config.yaml
arch: "unet"
model: "image flow-matching model"
dataset: "fractals drawn by 1,000 iterated function systems, in grey"
train_examples: 295000
image_size: 64
horizontal_flip: false
conditioning: "none"
objective: "flow_matching"
cond_dim: 128
logit_normal_time: true
norm: "groupnorm"
activation: "mish"
weight_standardization: false
pixel_unshuffle: 2
widths: [48, 96, 96]
blocks_per_level: 2
scale_shift_norm: true
attention: true
upsampling: "nearest_conv"
init: "torch_default"
residual_init: "none"
optimizer: "adamw"
lr: 0.0018
beta1: 0.8
beta2: 0.99
eps: 1e-08
steps: 40000
batch_size: 64
epochs: 8.7
lr_schedule: "linear"
final_lr_fraction: 0
warmup_steps: 4000
weight_decay: 0.06
Rows from block 9 of a small image flow-matching model, named by matrix and row number. Rows with one number belong to one channel. Each number is 128 + 32 x the weight over its row's rms, rounded and kept within 0 to 255. All counts start at 0.
After each channel's rows are labels from the 100 images, of 14976 (inputs lightly noised), where the channel reaches its highest value: "colour at peak" is the nearest of a few named colours to the mean colour under the peak. Only what is clearly more common there than usual is listed. The data: fractals drawn by 1,000 iterated function systems, in grey. In brackets: how many of the 100.
# convs0: first 3x3 conv (model.decb.0.1.convs.0.weight, 96x96x3x3, each kernel summed), inputs 0-47
# convs1: second 3x3 conv (model.decb.0.1.convs.1.weight, 96x96x3x3, transposed, each kernel summed), outputs 0-47

convs0.34 [145 141 122  92 146  52 151 135 102 134  92 136 178 111  75 173 145 143 138 157 150  43 170 111 149 195  14 106  60 171 174 140 135 111 118 161 147 103 149 125 100 118 134 104 170 145 102 178]
convs1.34 [ 73 164 163 130 144  76 104 114 144 124 135 102 130 125  95 110 176 147 119 152 124 108 172 130  91 179 100 117 112 151 213  74 134 134 127  95 116 146 149 150 130  97 186  73 128 153  98 144]
colour at peak: white (56)

convs0.36 [109 142 123  45 111 111 137 122  77 112 160 127 182 160 145 148 120 100 126 147 116  87 122 142 112 128 100 143  74  99 128 194 113 147 150 109 180 139  82 138 121 117 120  59 100 144 103 143]
convs1.36 [153 108 118 146  93 121 128  96 125 164 112 113  52 108 127 139 142 130 135 140 130 105 127 140  78 103 169 135 153 132 165  68  30  89 133  87 156 104 132 123 121 164 137 158 118 131 122 108]
colour at peak: white (61); grey (39)

convs0.82 [107  84 104 116  88  76 153 125 143  90 116 103 105 101 109 125  89  88  84 121  85 134  67  88  51  71 134 160 151 139 106 127 131  48  93 144 137 103 111 135  80 142  89 116 121 129 110  73]
convs1.82 [149  97 121 178 109 111 144 106  99 146 169 113 117 105 108 146 143  95 120 138 110 105  84 105  51  69 152 146 135 146 114 185 121  83 107 136 160 158  99 186 112 141 121 213 109 173  93  77]
colour at peak: black (100)

convs0.42 [118  67 171 156 173  92 164  56 152 135 127 105 152 133 177 146 139 132 145 181 123 129 102 129 149 109 197 147  87 146 147 143 187 148  77 101 141 152  71 121 139 108 136 178 170 142 154 125]
convs1.42 [ 84 172 155 102 171 187 128  93 149 143  84 147  83 142 122 187  90 167 174 104 107 119 143 144 131 140  90 143  77  48 159 128 132  65 119  92 170  98 149 148 105 188  90 130 133 157 163 110]
colour at peak: grey (59)

convs0.19 [125  93  86 174  67  79  95 103 187  85 130 109  95  93 122 168 114  96  85 124 166 118 118 146 135  86 123 162  99 199 114 144 147 131 120 155 173 136 133 160 164 138 127 152 136 105 183  57]
convs1.19 [120 196 167 101 131 197 136 139 121  71 133 178 181 139 147 127 171 124 157 122 116 104 143 126 113 151 129 106 103  73 124 139  87 186 137 106 122 114 130  62 121 153 157 149 155 112  71 139]
colour at peak: white (95)

convs0.31 [126 126  84 154  86 111 147 117 143  91 117  72 120 136 111  88  53  83  74 112  88 109  91  78  74  58 163 165 148 124  79 144 116  59 101 112 103 110 133 134  84 105  73 118 125 140 129  48]
convs1.31 [153 111  85 156  82 123 117 115 114 121  89 101 137 176 127  92 127 131 146  97 127 105 115 103  41 105 180 134 131 119 103 194 152 123 149  91 149 122 133 196  95 150 148 178 149 139 142  57]
colour at peak: black (100)

convs0.69 [144 157 134 125 142 182 172 131 149 182  88 173 157 108 113 153 143  98 163 122 106 117 150 115 163 140 115 164 130 129 183 115 119 149 165 126  95 161 113 107 110 138 175 154 116  88 178  95]
convs1.69 [181 106 122  74 112  63 111 111 124 115 178  89 165 142  60 160 123 150  97 182 165 114 102 154 169 138 186 133 139 111 111 108 152  89  91  93  94 108 127  98 114  91  97 118 106 151 112 147]
colour at peak: white (63)

convs0.33 [169 183 139  83 153 107 133 124 133 165 150 151 163 154 161  70 149 170 133  74 127 129 132 162 104 123 152  44 135  94 110  80 139 136 104  93 149 160 173 236 121 102 127 146 113  99  65 139]
convs1.33 [ 46  63  93 132 140 131 137 163 135 155 101 100 127 115  87 162  74 151 112  88 140 148 110  56 137 147 105 179  90 133 105 112  82  95 132 139  97 100 102 100 136 133 170  99 115 147 147 113]
colour at peak: grey (75)

convs0.72 [135 108 100 122  84 133 142 160 179  80  98  85 121  70  67 137 119  94  94 105 137 118 154 122 135 130 134 191 137 122 118 227 107  99 133 125  71 114 164 156 147 122 141  86 163  92 188  78]
convs1.72 [112 177 116 147 152  68 154  65  62 131  99 115 162 132 135 144 178 105  87 203 121 134 136 167 104 141 165 123 166  86 146 121 157 146 136 142 151 125  75 111 123 103 111 170 160 186 171 169]
colour at peak: black (83)

convs0.61 [145 112 165 174 102 107 146 133  57 123 129 174 126 113 151  97 102 140 144 122  73 110 132 131 114 136 144  92 202 170 143  99 124 166 149 182 132 153 153 145 111 129 156 123 162  98 103  71]
convs1.61 [123 117 101 119 127 153 157 176 130  88 143 142  91 139  76 161 106 127 119 112 111  96  99 126 111 162 132 198 128 120 159 186 113 234  96  68 111 140 101 160 129 102 115 176 129 127 118 113]
colour at peak: black (92)

convs0.27 [158  86 137 132 127 148 102 118 126 106  32 101 163 140 116  89 172 122 120  61 150  95 162 143 187 143  93 148 106 174 118 148 115 101 138  28  99 114 130  78 172 125 157 187  62 139 135 159]
convs1.27 [114  96 137 142 103  81 137 131 117 170 126 108  91 129 161  94 139 209 141 128  71 103 196  94 105 123  57  95 119 191 129 181  80 117 100 106 112 194 121 123 139 176 112 122 129 116 117  91]
colour at peak: black (96)

convs0.55 [170 117 113 170 151  79 132 174  85 113 126  96 123 122 133  79 133 103 130 151 201  71 131 191 136 158 185 172 149 165 141 109 120 150 113 129  85  79 164 125 109 129 169 154  83 131 125 134]
convs1.55 [161 179 141 121 100 178 112 101  80 124  79  54 189 109 139 121 107 196  96 127 105 131 110 120 106 132 110 162 136  68  85 158 101 120 165 154 134 140 171 172 122 157 168 135 109 177 133 178]
colour at peak: grey (51)

convs0.18 [157  98 147 110 108  82 130 146 117  99  98 119 136  81 189 111 113  92 103  90 114 131 121 161 111 102 147 112 175 130 162 193 112 136 160 140 118 134 193 112 173 129 107 128 104 130  96 106]
convs1.18 [117  97 104 138 125 128  96 103 130  91 145 133 126 101 127 125 100  87  86 169 120 125 157  92 151 125  99 157  93 152  99 103 171 212 132 135 111 107  73 172 136 145 125 150 159 117 122 130]
colour at peak: grey (50)

convs0.48 [ 77  80  91 155  25  78 125 145 156 120 163 108 113 111  98  94  73 137 108 122 122 137 125  74   0 126 118 127 120 131 121 124 143 158 131 119 131 129 141 137  69 125 132  98 130  67 106 107]
convs1.48 [ 94  75 168 150 117 160 117 124 117 101 137 136 151 159 170 137 147 154 173 154 157 121 189 146  86 198  89 118 120 177 105  97 141 119 156 137  62  88  97 199 101 130 132 117 100 142  71 112]
colour at peak: white (99)

convs0.39 [134  80 178 172  88 112 119  97 150 146 128  77 118 111 121 107  82 123 141 121 125 198 135 137 128 117 148 115  86 110 143 191  93 148 117 157 164 202  85 124 126 152 130 178 132  90 186  37]
convs1.39 [147 172 195 170 146 117 147  70  96 142 135 128 164 148 108 122 139 118 110 163  84 177 181 140 114 120 133 110 125 135  87 172 206 116 140 206 129 187 123 119 114 146 149 167 152  88 130 149]
colour at peak: white (99)

convs0.26 [151 149 135 107 116 127 109 121 115  90  96 106  97 113  91  96 146 121 106  95 106 135 117 125  12 107 111 124  80  86  99 141 126  99 140 176 117 116 143 148  72  89  74  26 125  72  84 107]
convs1.26 [123 184 120 103 147 131 153 129  84 149  83  68  73 168 104 112 170 122 122  97 102 133  44 152  46 122 128 109 114 109 113 117  86 210 102 143 160 168 132 100  95  96 113 134 143 103 175  89]
colour at peak: white (100)

convs0.62 [104 142 148 117 165 137 122 117 111 170 141 164 116  90 189 112 179 186 153 129 109  70 138 130 111 144  96 162 101 137 167 141 173 113 115 107 143  70 202 129 105 157 115 197 170 167 133 173]
convs1.62 [188  86 121 154 137 118 124 108  92  87 106 126 173 111  86 100 122 142 116 156 106 133 142 192 127 128 148 126 189 166 148 145 111 133  99 160  66 181  69 106 170 141 141  89 167 100 153 156]
colour at peak: black (91)

convs0.57 [ 98 157 141 116 101 144 115 116 152 130  80  94  92 113 144 142 136 121 130  80 123 136 122 158 127 113 159 127 181 175 132 115 123 246 116 136 136 130 122 112 126 124 109 183 127 122 120  73]
convs1.57 [157 140 133  89 119 126 154  98 112 183  82 144 123 130 106 240 123 139 110 127 109 156 137 174 152 127 142 137 143 135 157 145 162  73 156 102 136  97 119  50 112 101 112 171 136 177 159 135]
colour at peak: black (91)

convs0.15 [115 129  91 143  61 126 114 169 115 121 116 163 141 136 137 147 155 133 115 112 154 143 144 122 126 160 128 107 155 112 121 166 145  22  97 229 108  58 198 137 132 150 121  88 139 139 154 138]
convs1.15 [177 174 138 129 167 123 154  73 121  92 129 123 119 164 156 149  87  87 131 152 118 154 141 102 117 128 123 139 104 101 118 165  90 125 120 113 164 153  45  69 131 103  96 138 129  96 100 153]
colour at peak: grey (61)

convs0.20 [113 195  98 133  95 106 117 146 176 107 163 141 134 112 117 128 160 123 127 181 108 106 193 115 138 148 122 117 130 199 101 140 160 148 117 114 159 107 119 151 168 144 102 124 210 155  45 156]
convs1.20 [ 72 166 115 173 121  85  48 118 142 138 123 123 143 129  95 109  77  90  95  78 165 118  98 122  98 175  70 143 114 111 193 131 134 102 152 113 127 104 108 165 105 133 243 161 134 129  89 171]
colour at peak: white (54); grey (42)

convs0.88 [155  81 172 193 135 122 106 179 162 180 196 147 143 175 159 148 126 163 178 121 101 124 146 132 166 190 167 135 113 104 140 195 107 215 115 109 115 176 143 143 145 144 182 181 160  51 108 122]
convs1.88 [138 166 136  85 118  42 126 140 108 155 158 116  71 116  88  77 175 127 114 104 151 137  65 147  74  91 131 170 136 160 158 148 155  69  91 106 126 146 103 159 111 163 134 131 123 145 105 103]
colour at peak: black (89)

convs0.51 [175 106 124 154 113 151 115 126 198 137 122 118 142 139  99  93 186 141 139 190 134 113 152 128 162 123 102  88  73 131 146 165 120 186  97  83 155  48 118 114 179 131 171 102 150 109 148 135]
convs1.51 [110 116 162 115 177 123 140 112 138  98 172 124 123 120 123 180 116 150 114 202 172 105 112 111 140  90  96 116 102  95 117 115 137 151 154 139 143 109  89 115 129 201 112 174 129 113 163 161]
colour at peak: black (86)

convs0.7 [ 75 153 128 110 112  96 176  79 100  94 143 128 153 141 156 119 128 120 125 147 131 100  97  71  97 132  87 112 112 107 160 174  89 128  94 144 135 114 121 124  75 123  83 105  75 104 114 146]
convs1.7 [129  80 181 106  71  65 156 169 121 147 148 143 133 150 139 131 130 162 140 182 123 119 165 107 131  90 154 168  44 170 152 131 107 139 133 154 110 110  60  37 134 115  82 190  98 125 152 132]
colour at peak: black (97)

convs0.87 [149 132 115 156 152 156 160 114 147 185 128 182  81 114 150 150 144 130 147 114 115 134 106 191 155 124 132 143 170 114 139 113 117 181 164 136 105 108 141 133 146 168 113 152 108  87 119 111]
convs1.87 [ 99 107 160 152  65  62  87 168 107 143 135 108 155 130 181  57 118 124  93 178  82 161 160  82 123 120 110 113  68 132  64 158 151 124  79 151 125 167 165 180 142 121 154 110 139 112 117 139]
colour at peak: grey (49)

convs0.35 [ 97 160 163  52 136 108 181 137 129 119 136 168 140  75 113 171 122 140 114 119 160 146  97 123 124 126 101  87 125 121 123 110 117 103 142 255 134 126 156 159 119 124 123 128 101 106 154  94]
convs1.35 [165 124  83 153  57 142  77 116 125 113  87  90 101 130 143 126 176 150 138 111  84 156 141  92 117 145  63 155  82 123 102 120  63 151 116  87 108 120 159 107 141  92  98  78  93 133 128 146]
colour at peak: black (90)

convs0.45 [140 100 111 127 133 101 135 109 181  74 133  80 104 110 119 114 117  80  74 146 109  96 111 188 105 152 209 145 108  77 107 128  61 117 105 135 112 135 112 102 122 125 126  94 137 141 100 100]
convs1.45 [113 162 147 114 206 164 103 134  81 205 114 143 104  91  83 115 170 101  71 158 132 162 136 124 190 123 116 104  90 115 124 141 196 120 120  88 129 143 157 124 127 116 104 161 137 149  98 127]
colour at peak: grey (71)